A small contrastive image-text model, trained from scratch: text encoder layers 8, 6.2 epochs.
Rows from block 5 of the image encoder, named by matrix and row number. Rows with one number belong to one neuron. Each number is 128 + 32 x the weight over its row's rms, rounded and kept within 0 to 255. All counts start at 0. Numbers have three digits each. After the name is the row's rms in percent of the matrix's.
# gate: MLP gate (encoder.blocks.5.mlp.gate.weight, 1024x384), inputs 96-191
# fc1: MLP up (encoder.blocks.5.mlp.fc1.weight, 1024x384), inputs 96-191
# fc2: MLP down (encoder.blocks.5.mlp.fc2.weight, 384x1024, transposed), outputs 96-191
gate.858 154:167128116097131091132133136148122071110094124167116112106087149116055133187155121122143155133083131134135130117107124137166122125111142125063115153111170173132111101113134130183194179142123155163155152111127144105116129056165116128062093130131131139068118076120073146052101171150085096164
fc1.858 154:050133154097127120112121147126131169101121089139150127069145127120130000144130161113128181153045081184088091167125122060086138119139147123117107100126087125142121076175114140096138113152095153103137136110155139128067113137136073119050122111116119093182134118099151107124147117119174114131
fc2.858 161:135124120116129137096090125137108072152162125126119143131137103197145165145118176121055095190126142151063131182142169142169124154154120103132149179130152180126121071109142071188105191089118133146118107101134110125125126123086169174095154130156116119112129112132109148085105174097075108191
gate.859 020:128128128128215078104215128128141128128162128041125128128128128128128128184128128128168097128128109211051128128096128128153107128251128153115128128128148171128128128128166128192151128128128136128121128128150118128128128128128128128128164178101138128182128128045128128128128170128128119128
fc1.859 020:231127128128125128128212128128128128128128128128128116128016137128128040022105112128158119114128128154148132128128127140060128128128128253128128128158128070128043128128035213128128128128128128255212111128128128096128128128170128128128065125128128128114247128149128128128191128128128128128
fc2.859 012:128146128128128128128128128128128204128143128128128128128136245128128128128183128128128128128128128158128128128128128128128128128128128128128128128128128138128128128128128128128128128128128128089128128128128128128072128128112128128128128148134128128128128128128128128099128107128094128128
gate.860 196:183161162125097129117035127141124149128149123159088128159111138129106120127099129099105119133167103132149112084211079141103107146076104160124088117100152187167129126096120121138156149144183086072148156109143127128118160150086139135165150026150135131144113175123203069153096142185124117093
fc1.860 210:164186160130094140080091126210230136128091107079116135151146061133142129142128108115117146136074134132134123153139130142144123122087127112173142106134116128098142151139115109159111166069159120154149165100155109063126115184127108166179073161133108163144168153153140173144129109168099127140
fc2.860 182:077060137080120102174170135110109153127110153133167125125123160117155086147138151122175132125135174142098148129126156124183160119182142168135163128134113087105105111080120119165137036149123113139112071208185205136112105136164139132161132153088127124131130063130096143091095124130070172115
gate.862 182:119150200066168137155185124136100129093122130120107118109150122178072098119100137086115135076136136158099196097160143123090092161117155101120141165132150126130121140122134143085138149148086160077100137126175105133077128154134154105109167083122192131141136113080117153138146142103153157147
fc1.862 182:164154066145133106078124189146137095123130149114134112096123101134161103100120102126207140135135109082093123141122107107176147065140092116143137126107140149137085129199117125144121115126169093109154124157115161147206124078076102148034154117132075129111224139133125139133108073149148123111
fc2.862 191:129150146115047071151082136116141108131117116125072081063137118130168132131108111103185100164121108103145086122137117118134073106123139118144146107104125144127156128109108099100083124130126094137132127136130133067170130107120084138130134129131111092139107200203154065136091147181110172101
gate.863 168:131127120129098162151154073114191089111126089119116116113103109147102130137113209068137118159068181129130098083118130110126124096136135102163133129097129130072122093161127137119146140127147159132112140169143114156114190190125167099102134149141114183138165115117106097134147069160108097121
fc1.863 173:104140122091130171185144153156085123152080102086107088177150125119106109112103194097117160082088128087149124129119131135127169113132147105088105163095114096132144138139141118140178116190130148144067117113086095095137148136106116165089128131168140151162156127108172173133164190147143082151
fc2.863 177:186157015112133143150122143123100140140137135138160150136187136132115153127066091096146132169189125136133122152123116114128114080111106218085139101161137174112102099136068132163140088133121132153102129137153177147031172129144155126086118153145128138190175084119116139150084159120185178135
gate.864 172:111138158105173106165119119106178144189118156132101126152166138139176143156127192149112158111120127156121198109165202124172106129120157105152099085121133103180064111078186111111152114096109125134076145139125107068169130130026070145089188109114104115142109156126187120105114068159135115117
fc1.864 170:148095137085153144106133047166083186169079144112125118151123157146079075132094125195130104064149090156079122144155096175162196137073192115146128097138110149152140153085121134069143153122097116083106128126154132124092110087117166153091171131105048148144130117121236108163158139123110095116
fc2.864 153:117115119102125159128119206099196147113131128166143209138138114146175140128124133122096102164110138145178103180129129137123132146106129087076114125209117168151087107095182146123139080107110130144081136107100125107150181134107127128132154146131105145147138153127182067045077103144118188107
gate.873 151:059145109160133070130122129145129105103131106091122159107182124132102111192139115134053067117125069152116165159149142124165123092141071146196075092132110160104125137140175160095126119104095142167106136174103149128090159090160114131168127147079112105146161137126134177175133150120114081148
fc1.873 149:142117130176092119105101063111165122134118117183106182127090144129070161099155156099077147095114139118093124069125126116093165138124162094141087110147156157207160112064139148097154112121124215119119120087122066096128144074126105161129145171156151113118116065143099167119082147149114070134
fc2.873 145:099063102114106134165160133177135153104127149130149079045167160145228114162103129092101144110116127153037087163127149124103120124126135140138188123095100008136131152125071169140171066175122123129132136121137138134142123140108094142190132155091137078129124140109102115133047145115183114092
gate.874 045:128122138074182134129130128145128161126128170128169127077129119128140125114128129077077129128172129093134161153128154127151150138128128089056089116047123173116192126114126128128168129194128128129102105129161118128099073091152128121141177133128181133083128123131081123128095124158129128148
fc1.874 047:128141070153129143101151128125162127127128115134098128141126134111127128127202122127200116127121141126133135114125136194128084117128128241128128128128134127128079129154130169144128145122147136120128128107081128255128177194126171128153089131128133129149104138129128125126144128128098119171
fc2.874 034:255128127128129128239128128105012129128132188141128203126107128128255102120122135128128096128128128159180128135128128129128073131129128093128126128087133128138129163128128108128166065128181128112129128127114127186128003128128128158135128101126255131130128128128128128128047126074128128128
gate.878 153:115086149222120130121188122101130123148089143119136136137126072111093153146134131125146080082151136101091167096058106123087146081135101185149138116157117127144097138125109147096071138108122134113234127146113188108148144053071139132150176115149162146113141143135091120200144157136116086133
fc1.878 159:162156181132135130141158167144077102128149143132139127115097195127108158147134130108126143173112178171153078156171180140160120104128068116171119168117125162138068136147135100108139069084123120170159120129122079132172125134163110129072169189158111157063148063146136141132161153084117171206
fc2.878 145:140096131172079169109091154148123108137156145156144113143153137133141118114143101135150141130093115105127092112177077107177126152132116200152131126175120161091063124152109120105126114187150143127096105106106127137128149090070170104154120102106211165138153129146161137054099106117136126188
gate.881 121:149127118137198127171150139032115183150162101116146122141141130100169108141055154113077216157104126167128098119121135159110130155148135049173126170030128118110094128119129112147151170156122085168127124112122111100151149146078058117097116120137186134185132127123154094115137164084115123169
fc1.881 114:136118157102053127110150142160127143079132109132086092172145100142045114058131089133156093123129107098114110066099118131160122054151141166137172048151148088122112111134147110145118133124119134069086116132166122123159185179177152132156141095090056148127100157186146123081100127096200122104
fc2.881 123:131127109152166112158145157090126124131136110151132101150155100098169138137188153173142168118124126128104160202137121111119116156112120171199162119150153186094113148130141151094184101156129117133183143100171140122177128087153138128127134157188124118135106140107139131145137078145117121115
gate.882 155:151129117212138116119153089098100115140129111185126102172173149166167064130146091101115124032108124127167105143151175154135119110154148149080106112135162097154110090069142124173169110132126123102210146102127104123113079148128108127126063114111170103146124118130136116090127131156141104167
fc1.882 154:096121114132111098128057199157203118080128147131137087121128126120108156091117142132148136172134127097091155104116152110138104136109071074095145086123152165142142114132192132102124129142100182168079166174083070129141153190127111093138126100130153165092147173067168121173112145109106144134
fc2.882 162:184091120165129108110153115086123111100146156185120162157137151115177155149148037255134084065098121101100109174163114096158085116127140101129141120130137128056084103169132111088211081163124143131193139107188156054180123165168138067117122110172108111138126056136088133107160119116155158097
gate.885 190:105151116156133090159145079194105197173115154150205115122162172086127080140105142148133176135154085135141130138139088112111114109036137107163140136155099178165104129071107170138113146116115139083114154159132105115108121097116124125120129085166135140172155099109179073098091085117183134100
fc1.885 170:094147116121179087105114113188143143124141118133119164119139120165211102118096089137155178136110210115161134190141158082060166121106117113178130140119126133136135115179143187135064150093093114124163162115163151089128177158138146075045111149154153165139126104138137118191096128112185187092
fc2.885 202:126152114133109112059116118142090120192052136130114130121172156093142095156172146148130117121164119136198206145088089103110109138117099121128107126177074132142110133124080205157146175092110101083164151120151127162165179132116128100172090119191120146141086169105138124148136136138161136109
gate.887 172:083147136151192060131082120178105114156106118120151163152072128138172116137135162124078137131081126160109138154114097102101148139139119182138171121109127131168118134124082130076144166117125143113124153147164102136063157125121106123165126047104158145166158151161123133176117089108133073129
fc1.887 176:108155117152151111152094127128148133158146096164119173169084130120128095178071175120116186155062089146104133118105155125108138132137127132127169152130157140168128125091076102138120125167146129115107226080131127123042108113138103129150143100133168120124171189130131233169134055122124098140
fc2.887 190:091115171162091073124093078121119115154096091077127081140171159108135046137105099156064106116121154139169156127159182140131136136105145134150127158069111147149088122116112097132111128113131110152165074114102154129077160146121121113103135167118138103123176081152074133114131150098158130135
gate.888 168:122068089154226151131157134112035115102126163198081088180165065126088170094102132140127146117129103106105122127063160091141132153103138178105097097179131137157147100115112130166114112156139125113139150100134172149136128075101097113112154173161148128133115133127124170191176107127119117126
fc1.888 167:126109111159129129111127185140166119119149123127129097104154121085168141169131136138114121215124116134161117093087167136126160118130125176083109101157114129043095126145181103105147100200115115115067164110144105132133153127149064113128133067074064196025078100093070132136125096144076128154
fc2.888 173:149081082090106177068129133128127114122104067149126089122172096145128141114123123142130116172131106150037185098095181167126165234136155090114208116114190148153153120119112140108130144137102136130168084126153146152127137142161175129114137114177148132153131129064147118104138118128150155122
gate.889 168:132127147105139109111151114141127146076141123096114126104129074122097132145126145140105110105093144088131106108153093124112118108107118145170140166112091160174096174106151124165071118111144107069123144132125113139048128079176163153105115190126145151172117086095126179151079183140179094130
fc1.889 174:143123072149084158119108135139119125136153121131108128110127103106121129081121159109102132124088096144137077154111199139093130166090074148126129043059115101105197141107158145118096103163158103122121145096152119075096136131130100124123094132110103126118081095122117176125125149142162087138
fc2.889 165:152137150106125113074129113150147093134126090065152196112115212136210153159170151141082108178125151127128192091046128087149166144119146119054093118130139148111098147096097124119129127072126124130117103118100107096133142159116112147084147123114080220154142122119188129168115172161139080148
gate.894 014:128040128128128169192091128102128128128128044128150128128128042108128128128065152128164128128128128128128128128128045128140128128128128128128128128128128128128128082072184128142128128128128077128128128123128106128077131128141128128128128128128128128132128121135104128128139223128128128128
fc1.894 014:128128128054128175128128123078134128128128128128128128134128128128000128141128128083128210128128128128128141136113128128128128188128128128128128128068128128128128128128128128128128114128093091128128128123149128098053128128128128128128100128128224128128128133132116128128128166128229209128
fc2.894 006:128128128128128128128128128128128128128128128128128128128128128128128128128128128128128128128128128128128128143128128128128128128128128128128128000128128128128016128128128128128128128128128128128128128128128128128128128128128128128128128255128128128128128128128128128128128128128128128128
gate.896 171:156115118208140090116196114075145121105140130121155165105170165103131137071086103087133096130124115160090159169104151185069082126089193134120067121116113131089189146135141116165089121123103137166166110115193139094120160135151163106107076214186160121144120100096112148150125111137121102118
fc1.896 175:193139103070099191119094141165110127135110129104117121149095089141084107087084156143076102157139149139043098046173072139202112104199081107159182162135103147175082121143115167070123139127172154101155175135070157176139089136116112086062120096094127123112100115158107068063101080147167100116
fc2.896 194:120112068196124167109145103185109142132146130169098178099108096128128107073089137128107118134138188097150128125134132128116151153109153163140134138175097164143146090080135119173096157113107131127061089099184170159143112073141118082103109116129150188042127125107180085121206140149126092129
gate.899 089:132164197137114129082084118091119131081164125118144145130100124106164110140121126111131113193171102114180192134147104090150127152140045048149128119193130101114093142126156150133089095112146107127095129127145092106165087130122118126107103132136104161101076096158170184105175161135108155171
fc1.899 082:122084120104100091130190162226183129171055117129104125149069126084155146112164145210108165088109137181075085084068146176152124126103167193074141121091106182173150094150114122174136175099127070124116079107109134171112129049142124125128134102134158099112159143067138128144130127126133094140
fc2.899 090:127123130114013148156099085138131187112130117114155146062126118114131108131111068141118182205110069159154120150114080121138199172121117106173128052115157144120090129096152132146124135184152126123123174149095100124114134091089128117130185088099131099095129125139147164127201114119133146185
gate.901 019:056181128128128128128128128128128128128128116136128128128248128142128128099129190181128062128128134128128171182094128128128128128128056128128234128127128139128128128128128170128128128144128111072136128132128128128128097202135182128128144128128128128128100158059128019132128166140081128183
fc1.901 019:123128128128128128128128128128128097128128089163128128179201126141184128128128128252162059128147112108107150130128111128117128128128089128123128000115128128068128144128128128125121161181128128087168111132043128128128190128128128098104157136128128128128128140128128128128128128128050128222
fc2.901 012:128128128128128152128056128000128128128128128128169145128128128128128128128128128030128131128128153128128055128128128128128128128128128128128128125128128128128128128128013128128216128081128128255128128128128128128128128128255128128128112128128128128128128128128128128000128128165128083128
gate.903 195:127147139130138204157095115138151115117134158113146156095134129191119125139142157171128100138080115123121137130122128168139142137098111147121150041128106113096122128135129166146128103119165121235139204103101130073138150156068114119042165093146078144173142134114118149167102137112075141132
fc1.903 202:141075105109085111138113141118126136098171067066157117112123050133061122158091088153106140128149119130166126101116091128114111126128080187168135160137124120098165135097118146112151104156101116104038080125140068143143166120137122106119120093146103166108149143164187179131123172124153116108
fc2.903 139:098131153124119169153134133110109161116143135119126123158135138114145163131135104151147206151125140117162136107150116136113150132116124105122069222133121134158095127132153193137123120126114142130197071089154114178132154132143123089124139117099147085122080151157131138146135099159059091130
gate.905 158:095145128198098088105169165143137090124214140156092139121162098153112163134192140151149124178116102140167166134146130130095099172088108133137151154157143065192144140105102107080092114112153152100159128103149095179130125108123133173128104116107091168116126153102111128130101180138211112135
fc1.905 172:104075118168167112123060140105135118135151148196166123147129144067149074075142172138169113152202070102106121158133102141152138130112129117137149128208131122138122075144117166133096057122146117110142107039127139146095104108129066134121162129125155191135111141158094113098106129093140142085
fc2.905 169:129085094127186170144093135199112150122128131105105087071110089127100113141061128124098136124108138167139126202145145119105139151136193112094124113138123024089098157099148145159134145096124169111143117117145108164114103149086089160128147193136140120080109144128122166083145155164131137093
gate.911 081:132196153175151069134116131110195123092110130192108089124175164066109132128123104128178129145124164082036117104128125133111112123150120125127085134146178125182138176158125094144126121103080200129173110121093126087132212136130125123105127132138121109140119150126083095080101190164158121120
fc1.911 079:117126126127172122141115149108095105116131118161136137125070173098132094100174113207103121154103155118121111135108112100095181113129127095135139123105192129150126143201131086125092118132130129128213142139148072129107132142135124098135127112114133093170159113092060085096062158109131142107
fc2.911 072:128118148145148094122144128145113128133125128109127135131157135124157169130128158158122084124134115145127122179093141144180138118097135126132144123138163129087155163128136127109126121113104143116158125109138140110142138133081148123127130129168129129138154125142166133133127135129097044127
gate.912 016:128128204128093146128128171128128156106130128128093128197128128024128128133033128128128106128100128128128077128128237128128034045128128157128109128128128073128128128128128128163130128128128128047132128128128128128128221063128128128142128146128128128132092128111128128128128128153128128128
fc1.912 017:128128134128128140177101145128128177128128128125128099230128168128128128128160128128151128192128128128128049128128128128128131128128128130128105128128000155128139128128084128217128128128128128128110128128128128134128128061128128128128117117119128128128128128128132042128128128128156128058
fc2.912 005:128128000128128128128128128128128128128128128128128128128128128128128128128128128128128128000128128128128128128128128128000128128128128086128128128128161128128128128128128128128128128186128128128128144128128128128128128255128128128128238128128128128128128128128128128128128128128128128128
gate.915 182:134161159140145116101190187127097132079133184143141122093136116107078182112168153116098146114106160097130170072132104119133134127044131085100113138083186144119108142120164157120124068089098151061130130135139120116117110150130189109152099109106123166143119139074124127124081142111135110167
fc1.915 173:081172167098157128085132159141159167166066115177055119144126128136152127134104168129163150081120135080163044188127094142113141104139051133159098128098164135136138164153067157081126154055163112128125100150122164115101102118117135093142133168084192169198155143165070153153103167125204155134
fc2.915 171:136174125139149071122117116165109171162139086122132130136117108111170107178102112119148208159158126134144128115051129138143127143096076113135130128119148189155121099131137160107117110111113179101065110082098096102151132132058150082106020056123128131148162181110091191147105071131080134156
gate.916 127:089093088127115170116055129161120142160207120163134134123193126149173159132119153139129118151154152192162063159125079098105154121119144148083126129153071136128158104127137143181181095124127100144162083147129115093138144087146149133154133058063125129133079136201087091130096153145135104088
fc1.916 123:058116113114128123157122105129138151133178115166127105125200123170133155151124203149132068132130142187098056100147073087161058124090145130127107132137125124124118053140127156177179109098116122146144081167125154130137117129100167149150119056079104151109153083171117121136112127129146052109
fc2.916 125:191170127120117113088191156155103129128118110090133086080143200158124147129102093058125099139120176140085177104133149171145139217105142095123114189105126101116152142135094141068076192074111092135150189123120117160053144112176030146103110124129076118153250128064156125177078131115104108081
gate.917 013:113128128128147128128128128244128113128128128128128128128128128128236062128128128128128128128128058128128128128128128128105128128128237140128128128027220128128128000128128128141070145128128128128128128128128201128128128128234128128128029128128128128128128128128128128128128128128128181128
fc1.917 014:128128128128128115128128094128128128128128011164128128128128107122128128085141235128129128128000128128128079128128007214128128128128118128128166033128128128128128128208128128134036168128229128128128093128075246128128128084213128128079128128128197200171128155128128099174147128128128128128
fc2.917 008:144128128128128128128128128128128128128128128128128145128128128128128128128128082128128128128255128128128128128128128128128128128128128128128128128128128000128200128128128128128128128128128128128128128128128022128155128128128128128128128128128128128128128128134128128128128128128128128128
gate.920 187:074096162143081130112164143132171128091099131107199143167086089162107120140175155157210136105129131100114155172096135147115151155136167130108123073144213102054104116056085160114143092133136146193174024066118171119140050105155140125110161121103108124184144146117109080134136098169029108101
fc1.920 184:095184062113108180139042126117177170133157131085082111151169144149132095127086140124090125144097128176144145182143158169096133117107118157126078125125072134138171129067138158116149144139105152104135110188143127119136123157161107120068160123153177129160156130130108093174089133159089090144
fc2.920 148:143214120109157121147166121090109130110093159106155132106103148133173101124126118149119113170129100121166108145125138141152165116080138153117110127127087127144146084176106145135116047124132190139131058144113167097071158090118116166111142110142094122116166188090104134133180099104093099126
gate.921 185:112150136147120125186142135171128140115127084183117126147101128127117152099146133131108163102215095105095058112130129096133162100130136171108139127179130129107105098072067155101129123189116148136119111160144135031147095076112101097154102097205111191109175126107120137152137103061107066167
fc1.921 182:104158133140135221118102095166147172096103112143206176106102124103135159128141170156119105152139119135122112229152113133069122121177163135134167104102058105100149088172141141116118113109130135058088075098119157158128122118151095118133128163156235142150097109138084161116145095080138105119
fc2.921 162:087151100167141128127079161127183131159127124122140154126115177183111205091093111147164153058115130107143125175125067161140211119145154106130114186122158106109094135129168150064134137136132186140121048129142162165130123119106114127154122171148176184128077154096097106086074135126124134092
gate.922 105:106113154126121127065122118114086125156159131137129144141097127138123037125068146202113116118134117126075200151133150136153133188097141139131170170074176052139079128130121093154106163121154115133134124070175136134119112167123131165099145138168117172135115132064146105147146116181163133123
fc1.922 105:128115127122094146131135120078131124132098145114191159158154118182066048132089072156157113079153081167062150150146138181117159129150106142126127139175119091141154075137097135110086138125159112159129124129131158117115190133140182135190119183118132127148167162160178130151142105147147116127
fc2.922 098:126082146117137124173080130109128098147104076151124046113182077130131228110143120188113129216122172145180098136131112124086168152124148148128061126150137120075144104083122170128118146139131122163127147131131159228033112169108125125142139092152176238179104120117129144137110122133195126119
gate.923 094:150154143123169071153145092131123075118164109136135152145155118223108109120136027140093125091152118119200158097125128106057154160159166119126166161138176081210126119088157180062095180082125133149131139132121172061140138151150082126096119189131084118121128136119140165116117121147164140157
fc1.923 092:110152114156187216180120236190154160177038171133113090114089129125116145110138136125125150123182166122046120090168172128143141153084114188098138130129089097105135079147126051120128102145149159121143135047143127074117107178166136128139140109164104062177154098145132127120154129121104104203
fc2.923 091:128115141117103135083154105196114103150162057136162089129092156147162086121134184138127132178093068137128161151148096082128139109115088083143159133196169123063123106120129116121124127109114141031134129163150119075056143169128144153193209123079132141122119179126151133159144127114131131133
gate.924 178:149139149124097102115165101124128131099203164131124119138200135185123130096171126138117090114123127146154118138128116109130114132192185114199121119128164130097184151127134148165142123192122210110119114173053110122103131152147112125083145108149187046153135130110081080174093180078094135131
fc1.924 191:084111150110141129106117097139138156143214160123091104129101120141184116113126126133105117149141150105114114106148037105147113123140119106129134126156152144114188120140109168148119148181124235140142149175090082196162117116100103159130105089107138133136137093131124114149125128121103148120
fc2.924 161:119126176140107153130088165151134131095102130082099128157114117109102105129142132154147167082094143126154162114137084115122131177110127170154168240081165127088069130131113083130140127115139125090128133104128139116207132174129100133114113177133095112141129086178079136087130127164067124125
gate.925 172:129159154144170203095158171146172111132102032155172104125153128029181113129088100113118154090138102131109174103101081123135208123166139178196173158128134161175086128121169180128094132166131178141106144162119110141137155107099107110178119100056169119113086085105179064118110125092152137175
fc1.925 171:106146078090134100164135192107135165137131146151059202095118108168159148135179129103166100142109172114186156147110186095086061150126152081126132139089093114136117080101113150143141096074101172180101103159170129133154180139165134129128095194129126169180190161094133127131086188101141130121
fc2.925 157:131131127171091118135103146107146148088137107166141112130131123131135178178120107145130078191125073166156107112139087136118124068122143131141101159134127118125143093133154053161099143016100151045116176138116103120184117114107108085149127138128136073104136131138176178126165146145115086108
gate.929 174:072082202171068183215162126180069140098166120110094126142148061126121107186112164119164060129127122175107097117092050209149211155137161171075142136085102123108108130146096185058118130114120079165141123136130167082118197148102135100152101132143101120136146124135100163166138142108157030122
fc1.929 168:169113076045115071114186124141214136125053146154134151127180136134168167069114109119112164110128169106097161152156137124132092150087108137166180094101144102146096161143154144119153082151154162112151117158180065174109137059126106116161084121158187079041165143131127043140162136189119167125
fc2.929 172:148153127121149128148099122157125136132138145164103116163217135128166144138134140169118127092140143158175122068154058132108168133138128127153116129069182160112114128132120140135138152096098157129114161137125104130191155158141071061107140211099132126131131182134119187155119145112101169113
gate.930 158:151110126183101123123145111116073143077128106121115135162154106146093119151117098077073088229078034153115136109114123139136114155170123069100117077163139144077143137165091115075132175140116110166181164165113127113138101081123104163103105119171146129127151150120148146146124183124158088115
fc1.930 152:099154096083116145099135118149133117169116159085134106157088144116115170179138109129178161086157141101144068116143084128110120109133175135094093154131125190150119131084122166121122148125116135124125112127171096188123127103255140130135133194106103094184165128144141123116097095087153104114
fc2.930 144:179147105203140118168054133126144142099168123195191078095094084120129163130137100073104134121115129143057123102112147188163130126117133137173106114130154106101168139137082148089176105139125125098098146192020124107154091114110132112166115077122112149044083158110156123160135177144127141099
gate.931 177:042150109073126094120153127212101101187124148123116167139104124157081131075160179101119150130129098124140092196154121131142142162096172125074087147170127144146121168135144128140096100151133154139107131091106125110105116102125172155136100096083119081178142154142122072115085127047106141132
fc1.931 166:070187132080125112149113085093111085134132166169161164141057063151109101135103137123134127118042060104125160129184134145140141136126113049124143195190176151112094167150118084140085089187119159148129102076128145193091146115094146126040106123122110104110192128107156067130164135140144097118
fc2.931 161:077096135143137121130131080108161050127187096100147156097104141067111140089112140126142130145134131105068167189136185106100105154163116108099128077096103171102129152123171126202116149113120122143060119142118112130123127107100137142139104200138109108188147085207142131120137126121130132054
gate.932 160:101083132155108128115162165164100098094120162158122070172089122102089114167147147127200113177118132165128167097147063157153113033072143204090159138129131197167085132133130135132059141149111153140117134204101123136153136165120068101097080139147109159128107155150086118090108066114128151119
fc1.932 159:141190098132161128086099131210177144120112149129125114140141186103090124136120139121135126143144111121182181172150111140146115125153130129100104127147114060097093149142113194090098079091135181066148126096148108183123094135122097112104080177159095084127116095157186155172098094123076168123
fc2.932 160:104081108147147153098092175127102169191164128103161133132166153105138119143114135095160152111199179114120189159123063099132086121138150145126061090130076148179167086161138124129177053196128099090087112109088109117135193128107127173129126136186122182100098105148158140129113165152131148190
gate.934 170:148112134144106147119139151147131158111081117139127181132080084138155115127146080143166163128137117109124045163124135094131167101120158142092133120122145112113131110046140178102189120117117152127213101104177098147133084093055087079088117133109127136170101075147115128176163090083180108123
fc1.934 164:109174091136180133124165127088137140099103095123131139152132101174172140123112140107101133077101096135107159188105127091144115158135141168138134156164136109074154062082100144104121138102070101141173112147114149135118081168104118114147074114115120199128117114112152138232135086036108154113
fc2.934 175:113143098148140142102119123188169133122145149140070156146100122099208115087118189093125106137098109108168157108056093059139101105123131150092096133184119215125133096141111111147171137130145114152130148062126103068085112102093147154101144138126128202180095101127130097176163157152159106103
gate.938 159:097136182170180092151157146150146121094152092107098108124118066128129146074119063144170118059137136133064129134081161143144068111096136123128149194114145170098173093133142154129159109171136149143144165119098142130140139192082130149123119133128093152116148074108153105153122095098113125141
fc1.938 156:196081090130132115136119159130106124160116172141168090126126156151132159169146136090082120193174119151173146118192126133097145158132120095125129120138123092139103144114157098091116136090106116125108122140124154105084080131158076130102140135157104111127118143106152123131136161133138123119
fc2.938 173:176148156120119148221129136148115159101165125108173113111169078130149045135146059173160136124130093137129147134105137152132156206076115126145130152115133166133135100126150136156144106149091076109122134149127149118156125131126116132165146096144187154117167134123120091121044068132170112134
gate.939 147:171110110142135151093161131121174118130139157152072163060093157109171140120124151127159152102098183118157155123132120097112149096074192138133158144184061100109142078105127132170139126107046124112122134111136100123124118080119124138152115118109120076131146113121104155119168143127160099177
fc1.939 147:128119122088103128128158119185155116085102104133096179068143112067126156080147122156172139128140129161150181100167182157136115129143179124138121065135131119112104103116109133127128206147116141150132191132192156140100134124126144134132112092109075139117184128096113131186148137085114102124
fc2.939 158:112146145112117104133066185098173129137119131097081113232101154098129160156129154201107124132176146130058128142131163145100133123171131106147147166065070119101122231093166174118121129125184125057139107125062125137144149164125169144132091143141140153089101140158117102158093151156133129151
gate.941 022:128018115101140158099105128128128128128075128176132128128149128192128128101128128128128128128125128128167128119000083128209197128128128128128128128126128128128129128115104136128128084128128089146208128128128128129176128128128128128128120128128072152128129128128128121128092128128114128210
fc1.941 023:157058027128128134128128128128128128128059128156128128128165139195128128128128128128138151128064128128172128128128128128128128126128085000128128128127128018128128128128128128128128128209128128255192046128127128128155129128128128128128130197178122195128141128128128128148089128128128080128
fc2.941 017:106128141128128128128128136055128128128190128128128128128128128128128138128082128128128128128128128128128128128128128128128057128128128128128190128128128128128128128147128128128128128128128185000128145128128097128128128212128128128128128128128128128128128128128128128101128128128128128128
gate.942 021:202128109128128058128128128128128128128108184195101128128128128232128137030140128128128128123128082128116128128128082128128186128128182128128128128128125128108146128128128128153128016128126100128128128055128128085128128128128128035099131128128128128128198128142171128088128156146189128128
fc1.942 021:159128128128086113128183128128128128128128098128063128128128128128128128099128184128128128128128111146128128128255174135128128199158128128128150131194128128128128137082128128121128128128128128066120128070169128166175128128128128122175128128053128128128128128128128128128128081128220120128
fc2.942 010:080128128128128254128128128128128128128088128128128128128128128128247128255100128085128128128000128128128128186080128128128128128255128128128128219128128128146150255156128128128128128128128128128128128128128128128128128128128128128128128103191128128128128128128128128128128128128128128128
gate.944 161:174114121216141082160179125101084131081130185155125129157130162152133124118072145097140109102100107122145106149128129192134185137119128147116108114131116112110127073106187111091152078124123146130182106170087171208135129174056101078074132105154172075131082187136126079095126147141133176128
fc1.944 166:117154106103186156062156153133156083146127157145128101162159101134128159101190121121108132105063102187117121198125121163124116139111115061095155146123127133097145129164165129141044135130111146128080137114109092127103085136125129145122170139142152117131113111169131134173113113083147123138
fc2.944 151:137099123104066062097136201106099190154103041121135136135000127118089160120089210150105172133107164134117146125136112084157083165128166133125121163158125057146117108151107126049173081165128132152135091164134128185111136148152138143129118099082169141135136085096165116162168163176065138144
gate.949 200:177167192130157116195168128113063112134177089144182112106122154149112116120101116135145115149119101154097141068118084143158120188079128171101120111198153124135070202133099121138112133166083160151119181060170095112126136125137159120156152125172060130102110112118138110179158112182153097134
fc1.949 204:124122107120184114122129071158146161122166078108139146126095115124126102151125155107128145043129109170158112135103181166122127083126149167115137136149159142191151170091116126135080169148150126165147103100176135142071132141108071135115146123116179157147105079155140094127091110106177091120
fc2.949 152:054044103134141105128112132097115137094141093120163149210152212129106112127129087129158190154149142104127120110146167145156153124109223098142170151085102106113118116122134132119122126158136147105163118073149140117120173115091127112154155131134131117094124135139156157134170144104089070116
gate.951 150:193087158142103158122062104127104145207125104142143115166118100126182174121138120109153121185143067199138115166161124128128131148118146144136154135152080092169069147096147109126043080141099140128142137122163114094173174100103132130078110103137141072154109121115188076154121126159160090120
fc1.951 145:116141119081153132116130150127101093131071146105099110127081096130121152124098103150127173136137130176150080102134161102136107139150122186118184139090077167080181195175153138155167106178173070149123129175125132131116162128145082140111102163132051105060088085123119125134154095112121088173
fc2.951 155:079129132181103112112145092155199067122048148120208126255065169082131118115101142132172076158143123114134127156134148146158114187191091125134126148118166033102088123193089145146128127136115130088136135055139132143141054029132142149126123128141116210145143130128105150117118115087174123172
gate.952 183:087152177108161111193108192138157160126167186105127108122097106177128128152056099085132164126113079059150082105115161089096099160113118117099138123102106116129163142088118094114148147145152113122118140120138133134091128235093144144151120135084158164157143084145183122167107125090159194167
fc1.952 174:068160141109135126137108196108113092188102164118105035192127100132116098167150114102123169149124082128116122115185130141098080113110155084141164084132091105059120176198124136115087157110111089130106170141160141151106098137115022173122114097111151123143105139147160123109091072088170129111
fc2.952 170:149126106144074114102169171157176148115104169094182122133105081120130097119115126153132105132136133123116106148131098095119104104131197094126061124126163126088124149187204127137111171117127128130187164083118139181159128127142103121118148116135169113142080177125138087122114123231165127128